Weights of a small image classifier: num experts 32.
Rows from block 9 of a small image classifier, named by matrix and row number. Rows with one number within an expert belong to one neuron, the router's apart. Each number is 128 + 24 x the weight over its row's rms, rounded and kept within 0 to 255. All counts start at 0. Numbers have three digits each. After the name is the row's rms in percent of the matrix's.
Before each expert's rows are labels from the 100 images, of 14976, where the router gives the expert most weight on average: "peak on" is the class under the peak. Only what is clearly more common there than usual is listed. The data: larger renderings of crowded toy scenes.
# router: router (model.blocks.9.mlp.router.weight, 32x160, trained with AdamW), inputs 0-159
# up: expert up (model.blocks.9.mlp.up, 32x160x160), inputs 0-159
# down: expert down (model.blocks.9.mlp.down, 32x160x160, transposed), outputs 0-159

# expert 26
peak on: snowman
router.26 141:106155120133137136098127154142132157138118126155126127115133106172139118139124142128142122113106081127130103064099126099088093122135111159155133139087114149146152137109112112111136137125125114148135146150154106131136154091141097116112118092077128130156125148112113194097124195147139116084102107142089128131079169139153101163174125129141142126170106160112104116123119169105126123160110169169093142110111130127139093118145160135173106150070113149156143134149117136101136086112114108
up.0 084:150077150126111135152147148134110118124131114129131158141116116119108155111115105122122120153106182138136121161097127091120120103137126123114110103135105123143117084140113080135143164099166152161107096121139133097128143137126101110153125137126126161126119134084100137160078158119115124132133121168129117148169157126127107095134113166108126095147123065132133146078145107101159166135149136187147134109130104123158105122119096130165158122178129090135123078204125096179129095152120142
down.0 084:126099109100075131157136139113119129158126108128152091146172142111156089135114113161164142153118160135128107135134126155189141129128094136123172150155137174136172140124125158110090103183147132158153184145144118106126121113116137128141130100093188119100145115122106130145113127140152107101132102167128080121136127148186095067131135093128110117130130094117130136166138136119134149128128132138117132153135135064147116089090134131102111149129151170119127149136094107136141118081144145
up.1 113:146105094079124092072110124141111161159105125101171146097134146092100146128152124153105130152172082076118155155151103124126142173106133102158150174133136131121142091106119100102142133112099091144167092165146134110139091118134099095176140111086167163168138142148134114135154153167132110140123149154101102139100141129146113136097146118126168114130114120106131150149146131143143131082122135140111146129150097120162099159125120144145120165113113124165117128153129150146141134140088168
down.1 110:139133143102090162100126088145120118091102131105115127135141132132096100155133129097143134148138166155099114160168104181115148145163136113087136157111108145163153112139140128129133120172061115112141138126087108161128139166159136094158119098135111108111121103124131120158149100118125148110121133097204053094147095156158122101090115115157103083156113127137129135120137106120167121108142098128140148133151129152144141150129139112143142132139166106143139139091106114114100171144149095
up.2 097:113078123164092150163123123123128108090167111103132123099092140120134117127177077103169131121121131122125081121104138131108148110090097104153111093140129143112169098084151106116138135140130087107120113145132118169155149151129136129079144150164151102111136139133148179135116126150129156141131093139094103136149114123112133180125147089101141102108114096079062132159167120145155139112146123097132143100129131167129141121112114123141166129136145092113114149147095138165120170135164115
down.2 096:155128111129108161112156133179148118134117075125124138158149119122113178091104132142116138135112141091159185195102138129099113145153136140132095110097162108123110140158139100135145149084149144121166127087089055097127141145107105139132129134117133142128099134118135118111164162153126119121130101079142142136101094112120110123146103134096125116131173153150163143088112106155110123142083121123160134108109158128127185111120090168109126109121109091114115160145115166114155133122112146
up.3 117:127095084110115134141110097144108122126150069161111117113161108155116135151097095204094119138110174118145089138141125141137115093124161107141157110125146148115104152121121143118109116099138124133150150154125158115118166134139120156125118106078123081145086131114146147101161154139189142112107098120096156130135147140119169089137146160092126147112151124130100143122112095123122129121125120163112115135113190108155117087068172100121116131151133111101087105106134154131148153140143119
down.3 113:129156167120126122133117178122166119152132159148126145095147129105107119112111125110110113172153137150139117062141146103143120177114162079070104113121103108144154139104098121126140066143129140126072101149153113146131128133132143098184124163119110141127092124156099109147123108143176080101167145146106146143151134122121168109122095132124132085104154119152130130144077100116134109153115114129156142093150145112152151161118123105154135129104122137109111125100099104122131089153103085

# expert 31
peak on: hammer
router.31 100:160151149145144159150103087094122109119171164152163130169158107141107156078133140130111132149130156144140159157112178126149173154124173143120107109138098114110172149104131127140151122137134174148105146094124136084120120118113108154127115146166133086101150088148084100128141103131093124153137142153139118150156119106106120158148112127103097127107125095125142167091130130154147110082113112160102082123113125169115151099101105136105095112117146101130103082106102130151142112104094136
up.0 122:186155149114121149096105128117126093145127200133149171089131096151124139134151140117118141125129130094113150150076114132131089119142182136136109110133114081152105123129095133213135125122135134135119151118098132100149107119152137184154124171133096110106115105101085121117129105122114133151137103133153123109159149095109113135106134114134121121095105068126131158106130097154140150096118147132119073140140151166111145094122107115108097140115172095107130100137122118166126127109114152
down.0 122:111119122129137113086157135101070153115141114117104117160118109133151112144144130122114093110143109156091149179135137111151147125139152136122151136161128140126150142144054115135142108098148143123150104139102165161107117116118125132150082116147122113186176088158119089119115124151130109137143130123126147120120079106137157126129137110119134145151158124139119114125175118156136120102162165165102164156156113152122158102134130092131126129133132141149086109109090206178152069146133131
up.1 109:115136129134116140121158123140145153116106099099138130111130163124133092131113143128114122075152142075128177155110131148102188168161165142068108136131119155120120142134130119138131089134122076152166106130121080135148134135111147101152138147108091119106091113092106140063128145144067077193103146106144104096119143142163111131162153109154151139133103144153147127162139115151109114163130132089145102118154111140136137131161132142151101126133117132128137166163138105148101143128144122
down.1 111:134147111124136134145170113138149141185135186137104129110130142117102136072140165161132127156149107133136108107130165128088101099144107112120151136144124115108133129106088155105116164129153121120134152142147065171114105116174101149113143188146135143189139163138117075136140153126163122141135152124106170134120101092079166082148155157138136115106136176135109147140097128145110153145149139154136112145113127134142085116126160148114135113146136142170127132155159138135140144162094135
up.2 108:117112088143112120122172161097134110165148121137125095160131093131114181092062111135097128127169120089115164078144141116084133152130149136189123097173109177119149122105135106133103107130093144133131139154138139094102146090176172136118140125123111139108128159128120121101146136149127137109156096116155105142097110132125157089123144129088139096166117124112090120119164120105119167145119105154125121125181119130123110123136137138096120139178129134170103147134122137104118166102097137
down.2 105:123124148147153138131155129076175115084149097104167137133151144162150108113107143131111173117116147119142108099118149119081110144131133108120097147130119091132132111152122117120101199106124122147131178133096088155129170119125099140143147128143077140132062135078102110146148189103152104113125130104109131155136107133108113125166116151124109109119139109129140129116151137143107094119128107105134104095142143142115124138085071136106127167147120166089128134103130105108118174105075135
up.3 098:142169115097119166128113139107103142119090155098110154154121140118089126109115141100137172148118131141114154122136102091136109128112124113189090154118150136127160085136144125123128172112102155155126155080117163134139124093143119092128128105153175131128132156160153122135153138116124164160118106093132140117153134120073171107157122126148161113130123118111141156106080145127108137127128129119141159117113169150186078171173142103108135117165100123142086140144165116114105149131169097
down.3 099:135087107139138093162117158112089126131143113090139096114148105127171105188108114133112112129141108135151118148137157116138118100126128089107150092123152133128146165096104146128146120188175108142147112162159144196142117146161138120147133183079130149172113156113110144122117136134128090088141112139117138135102103172134115127099078121137165129138143131150159117133112157137108116139107126133135133130130115122097146134110119149150108098122133100145160151078125133176069147101174113

# expert 6
peak on: candle
router.6 130:100069104135076149086148122138179160127134090140099165103107106120107142158135162150151134127147095160133147166183123158144126109094113120104069144123129101145079088152125147103125160141126119092141102148134133140122088143131147086118124166166120134136141131106123073116098115092125147113184142101168099118141163121140122123137159118157087110147107133131130142091142125155117126175112128142119131159107114138177163158106148131148124158125129130138115141117139136111108130160110117
up.0 095:132153138144129120145109132141111085146123144093099153174097107109115146093115123085123108121091125112099158130112117121125115108152133113096159126127147169122104122125129146137138163161148124075143104183131163111108143119128114155108153099103163144131103112090135161105150146158159092114120161156150123141163094105131091121149119163133101106131115108158084114117102114110089140091091100118129125093157114125143165171119180145107103121102143128149145174143123170121088114087104084
down.0 087:165144120122125121128145134132105120121068135188183161142143070111111121083145191168119121146137103152108088137102112167120129146115113172134089116085147087109112101116140131109121143115118122129126138121128084107102088097132144137134118114147122152134152162153154143101141127156102150095107152101119122112138113137134112133149149087087104144134125181097109130146125120185135122097143106150130122123135132108103170140117119083096147131109087128170113119137106128105115106111163171
up.1 110:153139137168141089138143110103126132125127132130108126125074126115120155085186137120161072106146168105145165100144089118120120121127115140120094166113132107176115106136114136121137122131113113140141114092188148122090126116155075131105114131115153117140097126148112152090142105117156119138087137175133108104145103120106161066144134117103122101110090095136121164153163122141128146121165123142095135142141089162111142113162111082132087162141128127180114125125103115111161123155115155
down.1 105:113142147133138111107133110116106127142136085115163138148100125110138156071106112119161127112151128128104153193134166141151114127078128164125068169099120116108141112147131160151122137113114102119099137108157135106111151122143150110138142095147161118128158111113102098157131061133172149119101128131104131116128109157087091125151167135128121120177083132084133113141153112142167080121165170120081149117089082151141094103117112138153111133117100149130126141143118146156129103122137109
up.2 076:126155088158149121092092110147119142138142150117094117134097131123127083104085154111150059153130118139127115165171135099162140170129127152132122113139092147126112149121109088109119118100124116134131094097074101116127156140149106141127135104146151156120127120114085147111154150119104157138114091120165148132091128138130111125140086086074130091136110160161131134126121129089102146122131171163165142123126085191128097113145092157111131119146099126136127113124160112130181110156111150
down.2 081:131078115175147140126138145111141093162106122148130103106165134134081175142116158148134094150142072141105106099122122157138150148124141152110149148150119141124125129135126148112117106098143153138120136118111095098107168110103103148097120133098125132136131153149139163135127143174154115139108106188129146101119111119140085150152114134117131147125122075136113133079138092148126087118136083130104089146113161152100111056142122094161153100090155143118141153086136090096134120107144159
up.3 093:094088151086131080146084121162140155146169143112114136065094159151084110091131112163146106164153145111134099154133110121168128132123109144135112128121125082111130140108152099129118145144074182126121105105154113114115143154134119161141142142133110094129152159178146129127125087133113150123125107132131109114147113104112139139131119111179148125182086110141097129129123156117160151154122157119170142177132137142119146109100084096115111150128150162125159150103109148112097137095128097
down.3 097:165133175172125121128126103139136129164139131142143087150120056147161108166145143133130142110106157113097150145091069168163116151129105079107122158151123155096128100141169093144132126137139161117158121134093119155170125118190156133119144154121120159113111148146108133113139149111154088120122095148153157145110128115158143142105134145113138089084150147091151083098108106145115151131136124123124155102130054129149119143139141145124128138122115130112145163151091132150098126111124144

# expert 7
peak on: pine
router.7 135:143167169135110112104116119123139145142100117113102114116118128155113116144079149126166117100143134153148126114180135139092122149144163130162143106129115155142098114103093133090086168060107136111100153120173106127126087154108175105107120149100110144117124134136137088106105140103134113117160162150171133127156135108095104119119169127140082155122077108153121135098101150116118103143135138090096144122131133111175144161153095105109106151146105127121148176113134115159112129163086129
up.0 099:122150140102152154137172165135156106133127165110103180142172111152143081153091132123070137109106100113152125171094129139157089161112110145140105072107143138139114153108135156138140106107131141078090151071130102096120113155122157155122114152150140160100136107114165105129155102164098145112126187137166116139100151129136113136139120087150074098134160152129166117114159126134165134123166127133105136151127111105130117125121113117129111162119150159111124124146102144134150124127119159
down.0 097:067098136147148183130104114118156091070082079148098164142146123141119139074140135106155120113133122093121140114153111091105098119132127126143095140108147118152128111127099133119132057101158137106148123133154129114120129131111083117128113105138096106139143101106108169130159113134109186108146150147156138136141137086114137148140124155147115098109082134095100116163118119106118091168128115094119161132109163118155110148075136115133115115127097129105106133127097075127126151113113139
up.1 107:121153168104119136164191115121104109103122102103157109125131116125159146107098137140082124142115141125137055095171115177131136136174161095134087107148144131120111134130179170126136156132142190156118098130120161139118103143138120138150173170078134153114141120139153121113129101141170142085114078126119153091109106155146090143158120146130155122129169085117087131149119143123129135144129104127111114094115141120143120143098141108159097142127156126151111135141093122134155154111122131
down.1 106:160102120140145124137163161161135147074125101120148142135118147135146115133122112110148077133131144135087106113148132129147130144085167124143138145105147148118116114151134140121129150165152142116130112126177117125093124141164121134130163118098145103148142115136158157098119136159127194112147105099104138093096105091156150105143118086126071129111172165119131109110136121137148097079111129121131114134185102108091088132102169137181124104130100131128084136117162095157089149087115151
up.2 101:123151131094074118117093133122129106196119137146060148119126137132116146169105137154156135115105110110167129168168137179152107123118134124101172128133128145164128142098120137124083144150096106115078116164164140131139098105147117145089084124151103096128167108150122135136126185111169120129152162135109137119148120097135086152112117140124121106109132166133099136112134149136139153144107108153123147121132158116069123139131146127119125076153110142082133123154078121102129146124163128
down.2 099:124123123162145145134103146163072138141127135084104092148140131119154097108144159124100157079168135142104149125125108122172153129125127162118120157123141123114135105118137104153103093137131139070163098116150147116128120133111144116114134144127093121160145150171158163074132116124131128145131130143145150113090091117124147115139104095150140150135118116088130080160150119159182124162117168108127159114156146094184092141135157161096078139136124097093110142166130077131118102117131111
up.3 104:118145117077102114108129168099138120158093158153070119138110109086133146139088156141201112138123065107097136105138133133109128096156140134078128114132128117146119138095167135119100169079108131114184141141147122169135153108136165105141162136086163139089138136128119130118097113119122104144140136116085147136095109146096148152108144162144172167130132126142120150130127120148101132142153118117141118094154115139131126150183128090109109096140181106123148131129103128157116135130130116
down.3 101:147112130123133108131139153128064122136112141133119160139138127171163121136123091147115151127171153111151151128134146125154148102160110130113106105177102118141124157131133174132102136163137135099108122106149168163135104154135107178100133117148161109101137146118128156123081071106106125134109147128132125087117141142163119116135140103154133189106168063109186107174131134137124129111159114112153157136156111182107127102104134168134103177129134086107130142107164137134115114122137114